A small image captioner, trained from scratch: 145000 training examples.
Rows from block 6 of the image encoder, named by matrix and row number. Rows with one number belong to one attention dimension. Each number is 500 + 25 x the weight over its row's rms, rounded and kept within 0 to 999. All counts start at 0. Numbers have three digits each. After the name is the row's rms in percent of the matrix's.
# v: attention value (encoder.blocks.6.attn.v.weight, 320x320), inputs 0-79
# proj: attention output (encoder.blocks.6.attn.proj.weight, 320x320, transposed), outputs 0-79
v.10 138:500504475492500500511496511501495502490499500500505500500500530500500500495507501570499634532440506507503501500500498500547521502500500517500499499512500526546504500473497510500502496501508513499506501641500502503500495493501493502501493500
proj.10 142:504498511509495502515500500495506503500500478500517537504500498501510477503492500403503363499504501491502501514488469500500499516503491468531500501501499488478501459500502493504499497483490486487494514464498493499498498495523464530493504495
v.11 083:502499499504500503529500500510557507500493500500511471500489503500497501525500482501501501470500499501497481485500500512493500500481499483498500500457444497500490387500501549500500506500500500510511493531480540496496500501459500485500505532
proj.11 073:495502483501515499504500501502501500499499499501510500502502501495499497498508520499510506521497431493500499502500514506501509500502506502498487499520500500500528616501504500500425455496536498500499504498500501504500509489502494534498508500
v.12 129:438500509502499562494500499500539503513500500487499496500497499517434501500484547497498504500493499503357488496499505524499502502562503467511498500506507500498535501529500499502502501542501512500502501499500511501502529492504514496500503503
proj.12 113:536501500496494500426496493465500500500497521503491504499502499457501495518499500544500500500611473490581498514499496494500462502484495524468547485464499519490500484454498500512528500383512505500501506496491500499500490500502500500499492597
v.13 118:494499511501500498500515498455485472500500482500504500550488500491500500500500494533500500500500500499506481500499499508486496500500501565501490508503500499500499500500494500506440500492500506503496501556497471580489499504499500501517495501
proj.13 138:501500497483524500500474499598501500500499501500523500497517500500493500510515512430528497499500511477500511496500475502499500500500495422500511506499500547500500502496506496473517501513504495496460494487503499455500460485503480513468502497
v.14 072:500500429505500500550500509502497498500500519501500515515469468573497500500500514535500484501481499480500499490510505500500500500495500502502568500453500500514500501504488500505492502500500489484498507511514487500500437503500692494502499512
proj.14 057:506500567474500512481500501500500589500497500488504503500500502470500501491523499491523522497503500499495524502493496500506500500541500501500502524502501500502463536500498500490519501499482500563501500480390500474500499508496297561500500500
v.15 081:500520500500506498499495500500455501520494512444498501500528500479520501500504528488500506495539504497502500495501499498500485550500500496490496483497500394520462499500505526461515500505500500500493506512497510457501571503406496500493507500
proj.15 059:506501500501501499517500493539598498500500508499500526500500500500500519498494517500480500496468501523485501517504490476504544452500501496499500504497500594489589492505500453500477502503541507515517500500501500525498497505503516499503500482
v.16 098:500487497502452502500483518416489497355500502499513481500511480520504488563482498506577499501502500502496474405498500500499501531498496500539497498501498501499504494465502522502496456512468509499492499477494497500447499494498500515501500528
proj.16 094:498499506495515455516534504575498493645514500506480524502489503452498501474494503500424510500528497487519505520504500512502500419500500500495497502501517500500490508500492500500500500482543501500528506497500501499486505520501506499499501514
v.17 077:495508500514498517500505500565533504479499498489499489499471496475500509451510509485491496510464438501488507456502494500500593500500499500397513500498524538484500505498499493500501513500512442507511514501500498513507500508501498493519494498
proj.17 057:510515416490487487495499500481516496497503475495498500500500504500500478557500496500500500502501588450500452508497499500500441502504512499591500554500500387500499500514502502500491503474501497494487500499471500500502499477499500522498476456
v.18 137:500489485507500500523500554501487503501483480552512500509496499502487519503507500432496500501499498501507478500491498499519469500470379501519517500486500500501501503495499524500496459514502501484495495520489501496501500481501500570526506501
proj.18 141:499500513486508500500501471501563476509479528502479493500480551500528497485500465563478501499497500506500500502527503494487485500517582499499512500504497498493500500500500500502491501500500500500537498488500491498505502502432500482500503498
v.19 082:559471445500499471498553471500501500500493552500501445505530500500500469526477493498536516486503501559510503501500500503500501499500483498516468500500480492497500498504512501482499500500500506497500501511486557499501499462493510560525502500
proj.19 061:503582609500506508512500573499481500517500545555500608500437500503431500455527500488508458510499454474503511528497532499500497496503503502500500473495519505499496510500496492501500500495490500500496500513500500512452500509500522501502500500
v.20 108:500500502508495565487491506461502491452501500470453491500556503496507500492501512520552490498501499508358494476501500500497456504521501511497504502504499498498499500497501499523508499492519515398518499540518467498500492498498499493497498497
proj.20 116:486502500500513406500484491570500500507501495499555531495499500490499500524499502400413531492500500467632536501462500502528503498491488498526492500500501522500497465501499492502478500512500497547500506504493508500479507491552497523480506548
v.21 080:511500532499479499500506520500531504501500492466500500485509471500498502517473501489520502486500501500504523503521502500500544559500456486500476501505568500528500500493499506500500501550494503479500315500460558503503500498486502500496501524
proj.21 067:500499500502509501500514535501499499507491500500499499504500533503502512500528500524506499528500497499500500479498478518500499470500516504532521499489410500488501489497502500494500425423498503500500656491500500473497509498525503504500507500
v.22 082:500499500558514499501500504507502500497444500500500507502500501486526499499510524498487503504503484514507539501492493501566552500495512502493500494500495500503496505498497473463509501524499483501499505500530542497500486510501499501540500499
proj.22 064:544499501494495502500501500468500499510583500509528498502489493500501468490491502506503501500410503497500494494504495459496501515565501542501500502500503499496470501500502500530503499500495499459490505526498503513518493500494515511501487492
v.23 049:500515492493500507502463506500503504521500500487499500407504451504498600492503488500500503504488496511543504497489499503532502500502501461502574530486516507525574501504500486500500500495593486500531456500500472497500501500500485529502500498
proj.23 028:495488501513500500453541504488551477500502483500500499546502558500499415500501500500498500507500495500500514504500500500500500501500501496525409499503500500513475500500501500563500480500463509442494500502499500497512500500500498515499514500
v.24 104:501540516499500508501500498503474590501482456502501498500487501500495503502513473496495502493494490492577508500498548504501502443498502473500495502539557467501501500511498507505497620492500502500461500501500493491498500499512500511495496500
proj.24 068:523484501506486500497500501488537446489541498499499497510497494498518513500499508500522502500492507501467503500500445494500500500500460525509500474431496499499489503499500500473500461519503500506492482491513501490500513502506499508499498495
v.25 129:519492512500491469499553500483500500504500501499518500471499500499503479563712523498512500477500498527565501499501515499500500499494498499504492494494501498500499500501502500500502517500486518500500500493498565480501500500509500516452500462
proj.25 136:497508500502500535518476478524493498500496499501492500572501497513498542424267500506511500530510507494463497477501431507537492499500490503444501492490500501506511502505502500516502488488502525500510500488500487542504497501507504481556490504
v.26 068:500500497464541514517443512475499408489500500501500502486491500500505479503511500510661439555443471500494499499502574500500499503446532501492503501499499500506499518415501487500494496493498501500500494500500494488499500485502463485459491506
proj.26 044:476500469500491496498497518521506581492500442498500500500500500514490500500500499496458505386500500500500496500505473500493509509578499500499499500509500500500500501523486514500500508496500500501499503490500500499515500500494508500495498506
v.27 098:492500502502511542501481519475531500494500498500499500501507500500502500482497499498503500500470493469546505500499532562499499497501500541492511498489494484500508480469562476500467499500473439501500498500500501498500500474506441500506473499
proj.27 085:476426498502499499498482499511480498502496500500488500501500518500504501533501498515480484500499500476456502498500483450500495543496503509604495540500511507499505500507486504502490486536500500493499500508502501458500534508495513508500500499
v.28 090:500498492498467485500500497500500499500496497452499500508488499510497480501498575503511500484500501492500500500506470497509504499500504483558500500524566500500503499500496498659523500501504504518504500498500500498500501476521502526502495502
proj.28 086:494466500498545501500496500501500520501500500502531515509505485493500501461493485501505497619509481518503532498579504500491522503504500528397497498500488500499501502492523469386500475524497500488512470504500500542498503508517500497500489513
v.29 083:452489500509497500511495500501500498500506561500521509533512517501500500502545484470494499500500538489536500454491485499522491485501500504499499499491476449419495518498558565436501500499534500493497500498496516474500497500498500500482501489
proj.29 073:581499501490499511501496497503494499503493502499477468506500497499501514462493501508500498415501499496498512500518557503498498483469501500500507501497488508543502466505497480537496509505473501541488500500500520504496493499477500511500500508
v.30 075:513507506500499501500493529488568514500500517481503482486538500526504500502476505491502530487515513475502493492497497516468502500516500500461500499490511494500500502497501532513559504557501504509505476503505461448500502453500515477496497512
proj.30 062:485508496497503500500500458527460429500502480498497524513500495486502497516500499498482497501500502500532542498458501515538502484475500497507451501524494527500502500495500504499447497494487487503500524516509500498499504500510494500500496511
v.31 097:500501502496500481500500500498500512499524498504519502456517528501480501499509409504500500522499511483507507512473493500524499480478500499481500500500546500500464500482501579475512499509500506523499500515500499500497503429501475502498499536
proj.31 081:514501508498500501500500503500513501486447487445485604500469486516506509496497501475496518441482462498500512501500537500501500500500498524542475501500496500476507514497506485504399490590499499500494500509500536500501506503502499473503502488
v.32 082:494500501489498500501500491501477502579500499489457500530499499500531500470573497505568500480427504499524499519498495506535499417493499554514512500500517496504502496500503501501479477555490481498501496499495503501507499483471491501497469499
proj.32 071:504500500503500497501502501511507500500456485495536517490501508500500496519500512500500482561503504499500540455500465501448473640499512500476502513500500502500481500500500497500500500497500485500500512500560473521504507504500452465501500492
v.33 138:508500491500499591501500499509505514502523482517500501486512496499458472596491500488482497516500506492505498468500475501500502490504500500496500500477496499500500500459503506500498500500500518545501497414500504501506507500495415500492501474
proj.33 143:500486523500500427500504505468499502500500499502492500505482497504513551465499500512499500504496500499504503498506535513506438536485509497503492511500501498485519497522470502498549477509508506478502497566517506492492501483478500499505494506
v.34 125:501500496501498519500500500470492505501498499500528552504491500481499500500403500503503482499500522416508491521477500468502447500514450494503497501500512508508500498504485500495491382469489500498500480517493499500582500500494495500489500505
proj.34 127:500501502492501500502458503561504497493516494511486487504486494532505509499542500500500499500510500570483500420491508527496536499498526500502495498500500503504500487503501500501500502544509499502501502500554486488385500500504463478498508525
v.35 094:502495497543538504499504500510414504453512499496500500500482500500500497500498498501498500500502490313449446485497499483499500504522501497500504500499522532449500501498500501500510492519500499503486501507501504495500498507486496498500498501
proj.35 092:499500517499500501457498516479507500513464500494501500500507478500500557505500503485500516477494500518515595504498538500511497500502521499526499507489507484500491502502530503500463492503495499500501496506503509498500500500516515501501503515
v.36 107:497500500500502550500501481547500500504500498528503516500494500498533501490502500503485502499499490468491499505513497501549499465500501507478500495497502499493500495444500499494495502488500499566497509511499427461578500501497502492503499500
proj.36 121:504500498498500506503466502499505511488500496499500496516499498474486503546499497495523499499496515496500497500475499495494497496503479491546500500499488498483543492590495506500497500507500500422481477482481510501484502500505501500470494442
v.37 077:499502481500501522501500501500500500529501502493501502500487504483479499502489548493500524500500612518514494497501478520500487502500523500500495492467485500501499500514494503482500486453500498498499530488498503499500522501501479509500499487
proj.37 069:501500499483501513497500501494500512464471500503500500501501470494500502488515500499502458502496331501496500486498499498495508501496502496505500507543501499502544500503501500501500483533499501424500500502512500499485498497500499482507501498
v.38 094:481512490433499500500511478553501503503500485503502514501500500500536509458497500492487490500494531436532502504476498514500507477500534565489501500498502510502500496513497499499501421490510500503542493498516374503495494514500493509538507499
proj.38 086:495489499609500501494458499500502500475485502503501500495504521499500501520505505509497543500501502506413501500500514476511492498494499437491445501518500530521499494491501484538499498503501489497500509506490508502502505477484493478468498484
v.39 102:500500492500500501500504494501491500483499496555502501499461505500500561510500495500500500491494496494512519498499478499502541478509500500500502430500499495500449518496567497480499500534499481542501498500519502500500487527483500499501500500
proj.39 099:497500506495502495480499548504499478497513530494502538519499452502510496497494500488550486503498500509500492500506507500488459520471498498509477540502512497500501490501465501517501500479467500440503502500498493499499511501510493501518492472
v.40 088:508516522502490500466480499499482494493500502501490486517500492497517500518499499500528499500500491486497437502501508500496504492515486500501502500498510500499497492491507507500512481504499508498494510495353523500496500503526505502500479516
proj.40 091:481513493499500502513518495470501485500520500494539485503515505500496500498500504500508501505498499499501558500491450522503500501500500507506500498506496500499503511500500502499500500498502500500500492489673500511500500494503509496485500500
v.41 085:500498433500500540500509498499500486500546498496498502500499493500507503500500500501540501482500477514489501494500500500517500540503500498498492582500536502499500501538511500497499491492500500496506502502531494503500505500501494498497505500
proj.41 081:498503530507508497484502503472503566505500497508500493459494500497476477525489500500500509515500501493520501496502501475462504499503504505499574452500501512497495490500500497500498530506504500512510497500500500518500486530500503465500482491
v.42 106:459498499519499496499521501562501498495501514495501549500501459500514501498481519500464500500500508502500500501502500455497498500494500500499501498503500483499497499500505498502512430510494499559499517507499501505500503486458510500506500505
proj.42 100:512500482500517462501505486495498497507500500541485500500507575497498527498508501489514501500505501486500494500509501500517505428499509493503517501500500500501528478500500465500491634500502492479500502499507480500497504526500507499493497495
v.43 099:505466489500517497484492501501499426386500500505478500500497484501517501498491497499495500454499486470526493527500499500520512435502500501500504495507500496493501492463492500501473453500500498466500493498500512500501500490559500492512500501
proj.43 097:476498500498500500500500508503524599585531498461511501499482512498500501500499501506490503592501480554500505498523473490500498513527517539499490499495500500508494500514576530500501541497524501502500500500497542501526504501480497503499504497
v.44 097:507500483503499500498500499498500499487500500504501504499500474485497500508315489504505485500499502445499497501495503500500500491500494503621486501506509500489508501512488497488425461482501516500500490502498495505501490500512425517544532505
proj.44 100:497498501510532520481477512500511500511496507505501501499501502486500500502603500500500600525500500545500499501499500500500505513528561506434494500515500497489496498472548506500520497513499500498498542500449514483468518500489561500426445518
v.45 072:495500500518474530501452500501500483446502487516500480545499629512515500466512500501500480500476498503480499500564500494499505460500506496448607500515500507526500476495500494499536494500500500496541497508505495521500501500500482499522501499
proj.45 052:477500476497487493486498499501500500490500500500500500499509490493504500507499496428508500502491500500500480404468500497500500524500505502537496513501501500498500593523486500518456555500506499491500456500502500504501492502506512505460500500
v.46 140:500500498501500494500560493500500500504500500502533505500537503500491500505529497501487500540503502545522491478498504478433500504495500499500538500499468500510501500504500500500566504494500483500500503500499487496504509510500496711545500533
proj.46 189:535498498498500490499462524495497494494500500503452515500498535500504497480494498501521509474501498499488501519502498502508500497509500500498424499495513500501499512502501488500471528498496502502497499503500502501507493500504496245495546491
v.47 073:501555503503497501487500484501498505500500499510500589500471479499497500483535500459501450500500533422472511500515500501501525470493503503466499500602608510500599455502480498509499498485496506503489496500500468504498499578507466514512404501
proj.47 044:498498521497500498500491501456501500503537499500527499499505496507500501513492500498505516503503500562470507510497491511496500500500489522499496497427500500506378532499500498495511454599501501495517500521500532500497500430500499502468500501